Weights of a small contrastive audio-text model.
Model: encoder depths [8], encoder widths [192], text encoder norm rmsnorm, text encoder activation swiglu.
Data: 26041 training examples, 122.9 epochs.
Rows from block 5 of the text encoder, named by matrix and row number. Rows with one number belong to one attention dimension. Each number is 50 + 12 x the weight over its row's rms, rounded and kept within 0 to 99. All counts start at 0. After the name is the row's rms in percent of the matrix's.
# v: attention value (text_encoder.blocks.5.attn.v.weight, 256x256), inputs 0-255
# proj: attention output (text_encoder.blocks.5.attn.proj.weight, 256x256, transposed), outputs 0-255
v.186 006:50 57 45 53 42 57 50 65 47 47 46 62 51 51 48 52 50 58 42 52 46 45 59 51 41 51 49 32 36 50 12 49 42 49 61 50 52 52 59 52 51 66 43 50 41 51 27 54 46 58 49 59 63 39 42 57 47 49 43 78 52 52 50 58 93 54 51 45 54 40 50 39 53 39 52 56 42 40 45 50 88 38 50 55 40 49 57 50 58 52 46 50 54 58 49 45 18 51 35 53 48 55 45 49 21 50 48 43 51 74 52 36 57 55 43 41 50 13 82 12 44 50 40 49 43 46 50 74 37 51 60 51 36 54 49 59 52 44 53 39 50 51 50 49 46 48 50 51 52 73 54 54 60 46 43 38 93 54 38 53 49 37 55 48 55 60 50 50 47 46 50 26 49 54 52 39 47 39 47 49 48 29 46 50 54 93 45 56 58 48 47 44 41 45 37 32 59 50 53 62 33 41 45 63 51 65 50 49 47 49 48 50 50 70 52 34 44 48 44 42 51 61 52 55 63 47 62 49 17 55 50 76 51 54 42 43 48 50 51 44 42 99 51 50 55 76 49 51 47 53 52 54 48 35 57 51
proj.186 011:54 43 51 33 34 82 53 99 46 54 54 45 30 47 49 49 39 49 47 53 55 37 00 51 47 51 40 51 65 46 46 45 51 35 46 45 50 50 48 51 50 48 96 51 62 56 45 45 50 47 53 49 64 48 55 52 50 53 50 60 51 47 46 50 32 49 44 51 41 44 41 50 50 52 49 49 53 54 50 22 60 64 67 52 60 29 49 51 19 50 56 43 53 20 67 51 27 49 46 59 41 50 54 49 56 50 43 58 29 48 21 08 50 50 42 46 56 36 50 53 51 59 83 46 50 48 49 57 45 40 49 52 46 46 55 54 50 49 51 52 53 51 50 65 39 48 42 42 59 50 53 55 51 50 57 49 42 47 44 52 45 50 53 49 48 49 59 52 50 65 49 69 48 52 65 75 43 49 47 40 61 49 54 50 52 51 50 50 47 48 52 49 43 53 49 49 48 45 75 42 50 38 52 56 51 50 47 54 44 45 52 52 41 52 00 53 42 54 58 43 46 90 60 55 67 55 58 38 53 49 45 46 56 45 42 33 45 49 32 58 50 48 55 59 52 51 49 53 38 50 59 52 76 49 46 41
v.187 005:52 38 60 46 58 38 50 35 57 44 60 47 46 49 52 50 49 38 51 51 50 54 58 49 67 49 35 55 58 51 75 52 62 55 36 53 41 60 42 49 50 39 52 47 55 42 84 48 52 49 54 39 30 61 59 44 54 59 53 49 47 47 48 48 48 41 51 50 46 62 43 62 47 48 53 47 56 52 56 43 38 59 52 51 58 51 27 64 38 50 50 51 50 37 50 61 59 48 70 47 53 41 66 50 98 44 54 74 41 47 60 69 44 41 50 56 54 76 36 55 56 40 60 47 56 52 50 31 56 50 40 52 61 43 55 48 45 58 43 60 50 46 65 50 53 44 44 44 50 28 42 51 42 42 62 50 43 35 48 49 44 62 27 54 32 47 56 57 66 48 53 71 46 46 48 60 51 62 54 50 50 82 52 36 12 22 53 49 49 50 50 52 55 53 56 71 40 36 51 35 39 45 60 39 50 36 53 46 56 39 43 44 52 46 86 66 55 51 62 62 50 36 36 52 44 52 42 48 65 48 50 27 45 39 53 59 54 50 51 64 52 00 49 50 42 42 52 62 53 50 43 51 39 52 28 41
proj.187 011:47 53 47 59 58 46 52 00 51 49 53 53 59 55 53 51 56 55 50 69 37 58 96 47 50 50 49 50 42 56 51 94 49 55 52 54 54 44 54 43 49 57 00 50 45 52 63 53 50 49 51 50 28 50 47 48 52 49 61 37 49 51 50 53 50 47 48 52 53 55 54 54 50 47 50 58 46 43 47 47 40 00 36 51 49 64 50 51 68 45 46 54 58 88 33 49 63 49 57 44 68 50 34 49 48 49 56 49 71 50 60 51 51 51 54 52 43 54 51 53 60 50 38 53 49 96 54 47 63 57 51 49 50 54 49 53 50 40 55 43 46 72 52 48 50 52 52 53 36 51 52 44 49 52 45 58 56 52 54 16 55 49 57 50 52 49 46 70 51 42 49 37 56 48 48 35 54 52 50 60 40 50 40 48 50 51 65 53 53 52 50 50 54 36 50 59 53 51 39 55 37 57 52 39 48 50 53 40 50 53 47 49 56 44 83 49 53 44 49 57 55 39 43 42 45 49 48 56 46 54 52 60 49 51 58 55 45 51 73 48 43 49 44 42 50 42 59 50 46 46 44 46 24 64 61 55
v.188 006:46 47 47 49 56 46 51 22 52 78 54 32 38 50 57 49 42 42 53 39 49 59 48 51 60 47 51 64 61 48 56 44 57 47 38 50 52 49 12 48 46 39 50 44 58 49 59 46 54 44 50 49 49 61 62 46 51 47 69 39 47 49 47 46 50 43 51 50 51 62 52 53 36 68 50 47 58 63 54 50 39 49 50 45 64 51 51 44 45 46 56 50 51 47 49 51 91 50 50 53 50 44 47 52 69 51 47 68 50 05 39 63 46 48 62 57 49 51 23 56 52 53 59 67 58 65 50 33 52 51 45 48 62 52 49 45 48 55 50 59 47 45 57 49 53 52 48 38 48 52 45 48 50 99 51 60 45 50 65 50 41 57 37 54 49 38 49 49 58 64 63 59 51 45 49 61 58 61 59 50 53 78 50 48 56 25 56 00 46 51 53 57 56 54 70 67 48 40 31 39 54 59 55 45 51 46 46 49 49 50 59 48 50 32 48 57 57 56 55 56 50 44 48 51 42 55 36 51 80 48 50 43 55 52 52 55 52 40 50 55 52 15 49 53 36 16 47 52 53 53 50 40 44 59 44 45
proj.188 010:50 62 50 59 59 59 38 46 50 59 56 50 74 53 51 50 66 55 58 57 49 49 64 48 54 51 53 50 51 53 54 71 52 60 50 55 49 56 51 39 50 53 00 50 45 36 20 51 51 55 51 51 36 53 42 48 51 46 47 36 46 58 56 52 56 49 58 49 24 44 52 50 43 52 53 49 50 42 50 47 49 52 28 45 43 55 68 44 91 50 62 51 20 55 34 50 71 53 65 39 56 08 51 51 48 50 61 48 61 56 63 72 47 50 56 48 45 61 48 51 49 52 50 53 58 51 56 46 45 60 52 43 48 49 43 50 51 50 50 54 51 46 59 47 84 50 56 56 38 43 40 48 52 49 29 48 50 56 57 49 53 51 48 52 51 50 38 48 46 54 49 47 55 50 43 37 64 60 46 55 42 59 50 50 46 50 49 50 50 48 50 49 56 49 49 50 54 57 50 52 50 59 60 47 49 43 59 48 52 59 66 47 60 42 85 47 61 42 38 60 55 38 41 49 00 49 47 54 47 49 55 66 38 52 57 63 51 46 54 30 49 50 51 33 47 54 47 37 49 52 38 44 35 55 73 53
v.190 005:49 56 43 47 43 57 57 67 49 56 45 57 50 50 47 51 57 59 42 63 49 49 51 50 36 52 50 35 42 50 00 50 42 47 63 48 52 53 55 51 53 65 45 50 40 53 22 52 48 52 46 67 99 46 44 57 38 46 49 54 52 55 50 54 76 53 49 45 55 45 52 43 52 39 53 55 43 48 46 51 75 37 50 50 44 49 68 39 57 55 57 50 54 61 50 38 27 53 35 64 49 49 50 53 00 50 48 46 50 56 47 36 56 55 53 43 48 08 67 35 40 53 42 54 42 46 51 76 41 58 62 52 43 63 50 53 53 41 53 34 47 50 50 47 42 49 53 52 52 80 57 55 55 15 43 44 68 58 44 54 48 38 56 53 59 57 50 52 50 50 53 45 49 53 50 37 47 37 49 51 47 26 47 53 49 80 44 60 62 44 49 56 44 50 47 29 58 51 48 66 42 45 45 58 51 59 50 48 49 50 47 49 53 54 47 47 45 48 42 31 49 64 56 51 56 46 61 49 33 59 53 93 50 61 43 47 46 50 50 44 47 99 52 51 48 60 55 44 47 51 50 51 49 47 61 49
proj.190 011:52 48 51 39 38 83 50 99 47 56 53 46 44 44 50 49 39 46 49 52 57 46 03 50 48 51 50 50 64 48 49 43 50 41 46 46 49 51 41 50 49 46 95 48 67 53 41 47 46 52 53 52 59 50 58 51 50 51 50 57 50 47 47 65 37 49 49 50 43 46 41 49 50 51 49 47 50 52 51 59 55 90 64 67 53 33 73 49 25 53 53 44 51 32 69 52 35 50 48 52 43 51 59 49 56 48 44 56 40 48 28 32 50 49 48 46 56 39 49 50 51 50 74 51 51 42 46 55 37 43 49 51 52 72 56 53 50 56 50 58 50 51 56 63 46 50 45 43 58 50 50 59 51 49 60 48 45 48 41 55 45 50 49 49 48 50 57 55 49 67 52 72 48 51 59 63 44 50 50 40 64 50 60 49 50 52 50 49 47 49 53 50 46 53 50 46 46 48 53 42 51 37 51 59 54 48 50 53 47 46 53 49 36 55 10 53 47 51 52 49 48 84 63 53 52 55 59 42 53 48 47 40 56 42 43 43 55 49 36 51 53 48 53 64 53 62 49 48 47 49 56 49 80 45 45 49
v.191 005:50 52 48 63 67 52 49 56 43 44 45 71 49 48 42 49 23 60 51 39 44 35 51 54 50 49 62 43 48 52 49 44 25 53 76 45 53 11 71 55 50 30 49 54 49 37 35 52 44 91 52 51 27 46 51 67 56 43 42 41 52 48 52 54 70 61 58 51 48 22 60 39 67 47 46 51 49 30 22 58 43 56 38 50 36 46 48 59 58 48 43 45 44 55 45 49 34 50 51 43 49 82 26 43 22 70 52 28 64 47 50 44 57 57 48 41 53 31 53 33 46 55 41 48 43 46 55 50 33 39 69 48 45 56 35 67 55 44 59 47 54 61 50 50 57 49 53 51 48 73 55 28 49 63 52 49 60 65 49 46 62 45 80 36 49 59 46 33 37 41 20 29 49 53 44 46 47 51 46 47 54 50 51 40 56 66 41 47 41 63 29 49 37 43 40 37 55 56 77 50 58 49 38 66 47 57 46 57 50 49 49 50 45 65 01 30 50 43 30 33 52 68 68 49 52 47 44 58 42 42 48 51 51 47 54 11 42 46 50 42 49 52 46 49 73 57 46 51 40 40 70 52 49 50 82 50
proj.191 011:47 42 50 26 46 52 50 54 50 46 38 46 44 53 45 48 49 46 52 27 58 49 28 60 51 50 48 45 46 37 50 35 52 40 42 53 46 47 47 61 51 42 74 60 50 48 50 50 52 50 50 46 62 50 47 58 48 53 43 62 54 63 50 38 51 49 47 63 47 99 50 41 48 52 48 53 62 57 51 48 57 55 47 56 49 38 48 57 61 49 50 56 21 30 52 34 42 50 42 63 29 77 57 47 57 22 45 46 40 47 63 51 53 50 46 50 62 43 57 49 00 47 55 34 48 00 44 50 51 48 40 53 51 41 51 58 46 52 51 29 55 29 34 48 49 41 47 48 54 46 49 55 54 59 50 48 78 49 56 69 47 48 56 49 46 54 43 47 60 51 51 55 42 53 49 66 43 50 51 44 50 50 53 57 51 36 43 50 49 53 50 47 42 57 49 48 51 45 54 46 59 56 52 51 45 49 39 55 50 46 47 53 29 54 52 50 42 72 51 45 41 50 44 50 54 63 51 43 53 50 51 49 46 63 46 50 52 48 45 59 49 58 50 50 49 47 50 59 53 53 62 48 50 50 33 43
v.193 006:50 43 39 50 47 51 42 43 48 45 40 56 53 51 31 59 50 35 50 78 52 55 44 39 58 48 53 49 48 76 38 43 99 48 83 50 65 45 54 45 53 49 44 50 52 51 49 43 48 35 33 53 61 50 51 50 58 40 44 50 59 51 51 53 60 51 48 47 59 48 65 48 49 43 50 50 46 63 42 52 46 28 48 58 43 63 50 48 55 53 50 39 43 46 48 51 46 51 51 46 74 48 44 58 56 45 48 51 47 52 52 99 58 49 54 49 46 50 53 50 49 56 34 52 51 55 43 60 48 46 55 43 47 52 34 47 56 10 47 50 63 51 47 52 49 51 50 58 51 52 51 52 49 41 49 52 99 39 48 49 43 49 40 51 50 52 47 56 54 50 56 49 47 63 40 42 44 56 49 59 47 44 52 75 49 54 50 99 52 52 48 52 50 45 49 51 48 45 87 49 49 52 78 55 61 50 10 49 72 50 60 38 49 53 49 83 53 50 52 46 41 52 64 27 49 47 66 36 54 49 52 46 49 53 50 52 50 55 00 50 48 63 48 40 50 49 46 50 53 35 46 53 52 48 66 50
proj.193 010:48 62 57 52 50 81 50 65 39 51 51 52 48 49 48 50 79 52 43 88 56 45 50 52 39 47 51 45 33 50 49 45 57 49 47 40 45 46 55 45 45 48 26 63 48 43 40 51 72 57 50 50 56 48 35 52 50 51 46 47 50 52 48 37 53 53 84 48 46 51 45 47 51 48 48 95 41 66 34 24 51 55 52 50 47 50 40 65 48 54 43 36 48 48 50 53 51 48 49 51 52 47 51 29 49 51 59 46 29 51 99 55 51 50 34 47 55 54 38 60 40 50 15 61 36 41 52 51 79 48 45 48 53 52 55 99 72 57 50 18 50 50 48 48 44 21 49 31 49 44 41 48 52 47 47 48 76 50 41 51 47 48 52 52 41 50 31 52 50 54 68 47 50 62 52 49 54 51 50 48 36 46 51 46 56 61 50 32 44 34 46 49 39 46 47 55 26 50 49 42 49 11 43 43 43 46 47 50 51 34 50 56 50 49 11 51 36 50 43 44 47 49 43 57 50 55 56 50 57 42 56 61 57 50 45 48 35 49 51 50 31 50 50 67 61 58 59 49 53 52 48 42 45 50 29 47
v.194 007:52 54 34 48 47 52 33 51 51 34 50 49 56 49 52 50 44 43 51 52 48 60 51 43 50 51 50 50 50 54 51 53 76 49 50 55 47 42 60 49 49 50 44 48 43 39 55 43 52 51 50 52 54 49 49 44 54 41 31 49 52 51 51 50 54 56 51 53 48 49 58 54 52 26 50 48 43 64 44 48 53 17 45 49 48 46 99 54 55 54 48 49 54 21 05 64 45 48 62 50 48 48 48 52 50 47 49 49 51 50 58 64 56 49 50 48 50 51 50 50 54 48 00 53 53 50 48 49 50 37 51 79 55 52 43 45 50 50 48 53 46 53 49 50 64 49 50 58 56 48 52 48 49 49 44 10 71 52 50 53 51 55 29 52 49 55 53 80 52 47 65 41 49 50 40 37 63 57 66 48 51 47 51 99 48 51 48 60 44 52 50 50 53 50 52 50 34 53 50 51 46 46 81 53 58 39 40 54 49 46 52 48 44 72 44 91 16 66 50 48 52 50 49 61 53 51 58 17 55 53 47 55 48 50 49 47 96 51 50 49 53 99 50 41 55 52 46 55 46 47 50 48 57 46 54 55
proj.194 010:49 61 58 50 48 99 41 48 51 51 50 53 48 55 52 51 60 56 42 95 50 40 49 31 40 29 45 50 43 57 49 54 86 49 52 44 48 50 62 47 49 50 00 55 53 55 47 33 50 55 53 52 50 51 37 36 50 48 42 40 50 52 51 28 40 50 50 45 62 40 36 46 53 15 52 42 49 67 47 41 44 72 72 57 53 24 40 60 49 56 52 49 50 42 49 57 51 51 45 50 49 99 56 62 48 63 60 49 46 51 44 59 44 49 46 48 52 53 49 60 51 27 50 59 41 55 50 45 70 51 45 82 33 66 50 99 72 57 51 50 49 52 32 64 50 50 44 46 50 49 46 50 50 50 42 47 67 50 56 29 47 48 52 50 60 50 39 59 50 42 53 51 48 50 54 49 46 43 47 51 49 48 49 49 54 20 50 47 44 48 49 50 45 47 31 61 61 45 48 51 51 32 46 50 40 36 50 50 50 50 50 57 33 47 26 51 42 51 50 46 51 40 50 57 48 46 50 46 69 42 66 75 56 58 51 40 36 47 51 63 37 50 53 50 52 43 73 50 48 57 46 51 50 48 51 49
v.196 006:57 37 45 45 43 51 32 27 56 32 52 48 52 50 53 16 49 42 55 54 50 48 50 35 52 46 41 51 46 64 43 53 53 47 54 52 52 42 53 57 46 51 47 51 49 31 65 50 67 34 41 32 48 52 44 47 53 74 38 51 48 57 50 44 49 55 51 48 52 43 65 49 62 56 48 41 43 50 30 50 45 54 46 50 50 36 38 51 41 44 45 31 64 29 07 48 62 48 59 48 44 50 50 55 48 50 50 47 62 50 50 79 57 44 50 54 62 48 54 52 67 47 51 47 58 49 39 44 45 35 53 83 58 49 45 56 47 53 38 52 50 68 49 53 63 47 44 57 26 50 52 43 46 56 37 29 84 50 57 54 51 53 51 49 58 51 54 48 49 42 62 29 48 70 47 33 68 60 51 50 57 43 59 58 53 54 50 40 34 51 53 48 51 38 52 56 46 47 39 48 52 49 65 51 52 42 52 48 55 54 51 46 45 97 50 99 14 50 55 49 53 47 63 60 53 51 51 15 68 32 49 49 49 48 52 49 99 56 62 53 41 60 52 28 58 53 48 54 48 47 47 49 55 53 34 55
proj.196 011:46 72 48 40 60 45 67 50 51 47 46 48 50 65 50 54 47 52 42 48 48 46 54 43 63 45 43 54 42 43 42 53 86 54 51 51 57 49 62 51 60 40 36 47 46 50 52 40 49 52 61 52 43 47 50 45 56 50 60 38 48 62 52 60 62 50 40 50 51 36 50 74 51 47 51 57 48 53 49 24 49 50 69 76 58 44 49 82 93 47 58 63 35 44 46 47 74 50 52 51 48 54 60 63 70 42 74 52 58 48 60 55 49 45 55 44 55 47 58 55 50 34 42 51 50 61 45 47 52 54 54 52 43 99 50 44 65 63 50 50 58 66 45 79 50 19 53 55 48 42 50 54 62 55 43 43 50 53 53 14 56 50 39 50 84 58 39 46 56 37 45 50 52 58 53 49 51 48 51 48 50 53 49 56 45 18 35 55 49 49 43 50 50 39 50 47 49 49 51 48 49 60 55 68 47 55 52 58 49 59 47 52 53 49 37 48 54 34 51 57 51 48 50 49 51 64 42 40 67 63 59 49 50 47 51 51 33 57 68 99 50 43 53 47 48 55 62 43 99 49 51 47 40 56 59 63
v.197 005:40 46 47 50 58 55 66 50 44 58 55 64 35 43 38 58 49 50 54 69 53 48 52 52 13 51 52 48 49 50 44 48 67 61 37 53 61 57 39 36 48 47 61 55 40 51 38 49 49 61 42 58 81 39 48 40 31 66 61 49 54 42 61 52 50 51 52 49 49 63 48 49 49 50 53 50 44 60 66 52 46 53 50 55 50 64 60 52 41 50 54 54 45 84 44 51 29 49 41 51 71 44 51 49 35 38 51 49 44 54 62 48 31 42 64 49 22 59 51 49 48 30 42 69 46 53 60 66 61 55 38 48 46 53 46 62 68 37 45 46 45 41 41 43 50 50 52 45 33 00 50 50 54 16 50 50 06 77 32 49 60 48 49 48 49 54 48 32 50 56 57 56 57 59 48 48 49 46 55 58 74 47 48 72 34 41 56 99 51 52 47 52 71 52 48 46 51 54 51 63 47 47 50 34 57 56 47 55 76 45 52 47 59 48 48 53 75 44 48 80 46 40 50 45 51 50 22 40 38 68 41 40 45 37 45 44 31 55 46 31 49 40 45 47 50 44 20 44 54 61 55 57 50 40 53 48
proj.197 009:51 59 59 51 22 57 39 58 59 57 43 53 45 43 48 49 47 51 52 86 38 54 51 52 48 55 56 48 64 34 50 33 49 34 35 48 52 46 41 48 30 53 38 68 54 53 23 31 50 52 25 45 62 50 47 49 39 51 48 60 47 36 62 00 55 58 38 42 52 49 34 40 48 41 50 61 47 51 54 57 46 79 02 44 50 50 55 67 35 53 47 42 42 67 53 59 37 51 35 46 57 41 49 66 49 83 51 47 49 50 40 50 58 52 43 52 51 57 41 42 55 51 42 42 51 61 61 54 51 36 48 61 58 59 60 67 50 42 47 45 47 42 15 39 45 50 49 43 66 50 47 36 49 42 40 48 76 48 33 47 37 46 65 49 55 44 50 52 39 51 79 48 38 38 51 49 47 53 53 46 43 44 50 38 53 37 57 49 62 51 44 51 50 51 36 53 11 47 32 55 00 26 53 54 56 52 48 51 53 37 54 51 34 53 52 54 44 52 47 38 51 55 51 23 50 44 72 49 47 41 47 05 71 59 40 49 58 49 44 51 64 56 49 64 53 56 66 47 77 52 47 60 50 50 45 35
v.198 190:50 50 65 50 50 50 45 30 50 55 50 50 50 51 36 50 08 56 50 34 56 50 49 50 50 50 50 49 67 51 50 50 50 50 53 50 50 50 47 55 50 31 50 50 50 50 50 49 50 50 50 50 24 50 29 50 49 51 49 50 42 50 38 50 50 47 12 50 50 49 50 47 50 49 26 50 51 51 50 50 49 50 50 50 50 50 50 49 50 50 98 47 52 50 42 20 50 50 50 49 50 49 50 51 40 49 63 50 49 00 50 50 50 49 51 50 50 50 41 09 50 50 50 43 51 57 49 50 50 50 50 50 50 50 52 59 72 50 49 49 50 51 50 84 50 50 50 51 32 51 50 50 50 50 63 50 50 50 50 48 50 50 56 50 51 50 50 48 50 49 45 50 50 51 52 50 50 50 50 48 49 50 49 49 49 50 35 50 51 66 00 50 49 30 50 50 66 50 51 50 50 50 50 50 50 50 50 50 50 48 50 50 51 51 50 29 52 50 53 50 50 52 50 50 50 50 44 51 49 50 50 50 00 50 64 50 50 50 50 50 49 50 50 41 26 50 49 50 54 50 00 71 15 66 50 50
proj.198 211:50 51 28 48 70 48 50 51 65 50 50 47 50 50 50 50 46 51 00 50 50 60 48 51 03 51 50 49 48 50 50 48 50 28 19 50 89 50 50 46 48 50 50 53 50 49 49 50 50 51 50 50 99 50 50 50 50 50 50 50 70 49 50 50 51 50 50 62 48 50 34 50 50 50 50 70 40 50 50 50 50 49 48 50 50 72 50 50 52 51 50 49 50 50 50 50 50 50 51 54 51 50 50 49 50 50 51 50 50 50 48 50 49 48 49 50 50 51 44 50 33 50 49 00 50 50 51 50 51 50 50 50 51 51 50 49 33 50 49 50 78 50 50 50 50 51 56 50 99 49 68 51 50 69 50 50 49 50 49 57 47 50 50 50 50 19 49 47 56 49 51 50 50 50 37 51 50 50 50 50 35 47 49 50 51 50 52 49 50 49 99 50 50 50 48 50 49 50 51 50 49 50 50 50 50 62 50 68 48 45 50 50 50 50 50 50 50 50 81 50 51 49 48 49 50 51 50 29 26 50 48 50 50 50 44 50 50 50 50 50 50 51 50 50 49 50 52 52 50 50 50 50 50 50 50 50
v.199 006:64 52 47 51 41 48 30 53 52 37 44 38 55 56 57 55 51 50 46 35 47 51 45 48 71 46 48 53 50 49 56 51 45 14 64 48 51 41 61 56 56 52 30 41 64 47 59 50 53 45 58 38 30 52 56 52 70 32 25 53 46 56 48 50 41 45 49 52 53 40 52 49 51 50 46 48 56 50 37 47 57 20 48 45 46 42 50 49 62 49 43 44 58 13 54 56 63 52 62 60 27 46 48 53 78 56 49 51 54 49 55 53 74 63 41 51 75 45 51 51 51 60 56 35 54 47 40 34 42 40 60 52 54 48 54 21 37 55 56 52 52 58 53 57 51 53 50 59 68 96 47 51 47 79 49 48 99 37 65 51 44 57 51 55 51 49 50 52 50 49 47 44 45 52 49 53 54 53 44 38 34 51 49 56 74 59 41 00 47 47 50 48 32 42 54 59 48 49 49 38 50 52 51 58 44 46 46 43 36 53 48 54 35 56 51 51 24 59 50 20 50 62 52 60 47 49 61 60 66 39 67 59 56 61 57 50 61 48 51 63 50 78 53 52 52 55 89 54 46 38 46 34 50 56 48 58
proj.199 010:50 42 44 44 80 47 61 33 36 48 58 47 56 57 54 50 51 49 49 41 50 49 49 47 47 44 29 50 41 88 49 61 51 61 66 51 47 59 76 53 65 45 51 41 45 49 85 52 54 50 71 55 33 45 50 50 54 47 50 38 51 71 41 99 43 40 55 53 51 56 60 54 53 56 47 32 49 50 49 33 55 37 99 56 47 49 42 43 67 43 53 59 54 36 48 47 61 49 57 52 43 59 52 48 50 29 52 53 48 50 55 50 49 49 51 48 49 42 57 56 50 47 52 52 51 25 39 45 47 58 54 54 42 39 37 37 52 61 53 51 53 55 70 70 51 50 48 59 40 50 50 57 51 54 51 51 00 53 64 51 57 53 36 51 47 51 46 50 55 48 23 51 56 72 49 51 49 44 49 55 56 56 50 61 48 55 43 51 41 48 53 47 48 53 57 51 90 50 68 45 95 57 47 54 42 47 55 48 49 62 47 50 59 43 39 43 49 49 54 67 50 47 50 59 51 53 17 49 55 54 54 99 37 30 54 51 37 49 58 50 22 47 52 44 50 46 44 51 46 49 53 46 50 49 67 56
v.200 006:54 61 50 52 48 52 41 49 49 51 52 49 63 50 48 52 46 47 50 53 42 49 40 50 58 32 47 52 49 70 49 62 56 60 50 51 48 50 81 49 52 50 47 53 51 41 52 30 59 46 52 53 51 49 60 22 50 45 11 15 55 50 51 43 42 43 52 55 42 50 59 49 53 00 50 36 53 51 49 54 45 00 40 49 48 35 54 52 66 49 50 46 53 00 21 53 47 48 75 45 48 55 45 51 57 48 48 45 99 50 66 52 56 51 29 41 52 49 52 51 52 51 58 52 51 47 47 49 49 28 53 51 53 50 19 26 46 47 54 47 46 72 50 50 58 54 51 67 44 44 38 49 48 46 47 49 62 42 50 51 47 51 48 50 50 53 51 56 60 46 62 51 50 57 47 57 47 53 48 37 46 48 56 88 52 48 49 43 50 47 48 49 57 41 58 56 44 50 49 47 45 49 55 58 52 51 47 53 34 51 47 48 44 51 40 82 31 67 51 47 50 55 49 47 50 64 58 56 65 42 49 51 49 59 55 49 58 50 48 48 49 53 50 50 56 51 51 56 40 46 50 39 51 48 53 51
proj.200 008:51 47 50 44 50 55 50 26 48 44 36 50 51 52 50 42 42 47 37 25 50 46 49 24 37 44 49 49 22 78 48 43 66 61 68 52 54 51 65 38 53 52 49 48 51 51 51 51 47 50 59 62 44 43 46 45 55 50 52 48 49 52 58 77 48 50 53 43 57 23 48 51 49 51 49 49 36 53 53 37 37 49 77 99 50 50 09 49 71 52 47 52 48 40 51 52 44 51 48 46 41 62 53 99 42 56 55 46 40 44 46 54 51 32 48 45 44 47 51 45 57 40 77 51 50 48 34 48 42 52 48 99 46 41 50 84 58 62 49 53 50 46 44 78 54 51 45 49 54 47 34 53 51 50 47 50 51 51 64 50 49 57 36 50 67 50 43 07 50 49 55 54 42 51 50 45 25 49 54 57 49 49 34 57 48 33 49 54 48 46 47 50 55 59 40 59 68 48 49 49 67 39 36 50 38 50 55 47 54 52 51 45 54 47 33 50 38 45 51 50 51 48 49 59 50 52 15 52 66 51 54 63 45 64 48 49 57 54 35 51 46 48 60 52 53 41 49 65 38 52 55 52 52 41 85 47
v.201 005:60 48 39 68 44 53 35 51 44 44 42 43 64 53 52 61 52 50 49 48 47 52 42 49 54 35 47 50 48 49 46 48 50 00 59 50 54 47 51 49 56 50 34 41 56 49 56 44 59 53 54 34 48 47 54 74 50 37 20 58 54 55 50 53 41 43 48 51 52 45 67 36 50 50 47 46 55 57 52 49 50 00 28 46 43 49 54 48 64 49 49 44 60 38 46 61 58 54 56 79 45 35 43 49 74 53 48 51 58 52 39 53 65 75 52 54 56 46 55 51 51 61 51 37 50 51 41 47 43 49 58 51 48 51 51 14 42 53 57 50 48 57 47 57 49 59 51 61 61 61 37 53 46 71 45 52 99 33 60 48 40 66 51 54 52 52 42 53 51 51 50 48 42 51 42 55 68 50 38 40 40 42 32 58 71 59 43 00 47 48 47 50 43 41 52 59 48 46 50 41 56 51 56 63 48 52 35 46 44 53 53 53 31 55 50 64 25 61 54 29 32 63 58 57 44 45 53 59 68 32 64 59 57 66 53 49 52 55 51 49 49 70 51 47 54 53 96 52 51 45 44 29 51 54 41 56
proj.201 012:51 46 50 48 78 47 55 27 43 51 52 49 51 54 51 52 51 52 49 46 55 46 48 50 47 47 40 49 28 70 49 52 50 56 53 50 49 50 72 51 53 41 70 50 48 49 75 55 65 54 65 51 35 43 48 50 51 49 46 42 50 57 40 99 50 41 50 49 53 50 53 52 52 49 41 48 48 65 50 21 55 50 99 59 44 50 42 48 67 51 50 53 50 40 47 52 58 52 53 52 32 43 53 43 46 27 61 53 43 50 47 50 49 48 44 44 48 45 48 52 44 46 65 57 50 30 48 44 50 51 54 21 49 37 49 40 56 65 56 50 56 55 68 75 47 55 46 49 51 49 47 52 55 51 52 49 27 53 52 52 50 51 50 45 47 48 48 64 51 51 40 49 53 72 52 50 44 48 50 51 48 52 52 54 52 55 50 49 41 43 46 48 50 50 52 50 67 46 61 50 96 53 41 48 46 52 52 48 50 56 50 47 54 45 44 47 45 45 51 56 51 49 50 99 47 50 29 45 51 48 53 64 48 07 51 51 35 50 49 49 24 47 53 50 51 48 48 49 51 53 50 45 52 54 49 51
v.202 006:45 51 49 53 51 51 49 54 49 78 70 55 50 58 43 33 50 50 48 48 55 53 47 57 45 49 49 51 46 45 53 58 44 49 43 50 49 72 49 48 52 51 50 49 48 50 42 51 51 55 55 60 52 47 50 49 30 51 56 48 45 44 50 48 49 49 54 49 44 53 53 48 35 46 53 53 51 51 51 63 50 45 50 49 57 48 62 50 63 43 50 54 49 95 76 51 52 49 43 57 47 52 53 40 47 54 54 49 48 51 54 33 00 54 50 50 29 46 51 50 39 50 93 45 49 49 55 55 52 57 45 34 43 50 50 58 43 65 46 42 38 48 48 43 53 50 52 36 46 48 46 47 49 53 37 51 39 59 46 51 51 25 68 48 52 51 52 41 47 51 53 67 51 47 99 55 59 47 39 49 37 50 48 33 49 54 54 50 51 50 48 49 52 50 48 49 59 55 48 58 51 50 39 47 50 68 59 51 16 58 51 53 50 35 51 22 52 46 47 51 46 44 43 40 49 55 40 70 48 51 46 49 52 60 53 56 00 49 34 47 50 00 49 51 49 49 55 50 52 67 53 56 48 50 49 48
proj.202 009:48 44 53 48 46 33 45 41 49 47 49 53 42 47 50 49 42 46 51 55 63 54 49 60 53 67 54 49 63 46 54 61 32 41 50 56 52 53 44 50 50 51 74 45 57 42 51 71 41 49 39 50 51 50 56 57 56 56 55 57 50 45 51 99 46 45 51 50 43 60 52 52 50 52 49 49 54 46 53 50 47 52 47 48 52 69 55 50 44 58 47 48 43 53 54 51 45 46 49 46 44 16 44 57 52 45 48 48 62 50 48 41 52 51 50 52 49 25 51 47 55 51 70 40 57 49 48 51 26 50 86 49 49 27 61 27 46 48 51 44 48 48 71 46 54 86 49 46 53 50 49 51 50 49 47 51 44 51 51 54 33 48 50 38 13 53 55 44 53 54 46 45 50 51 46 52 46 61 49 40 33 39 52 45 49 69 53 53 62 55 48 53 51 53 49 40 52 50 44 46 52 48 43 54 61 64 50 49 50 49 49 47 58 61 84 53 62 49 55 46 49 54 50 43 42 48 50 50 47 48 22 30 46 11 51 51 79 50 50 49 47 52 46 45 50 36 38 50 04 52 67 50 52 48 00 49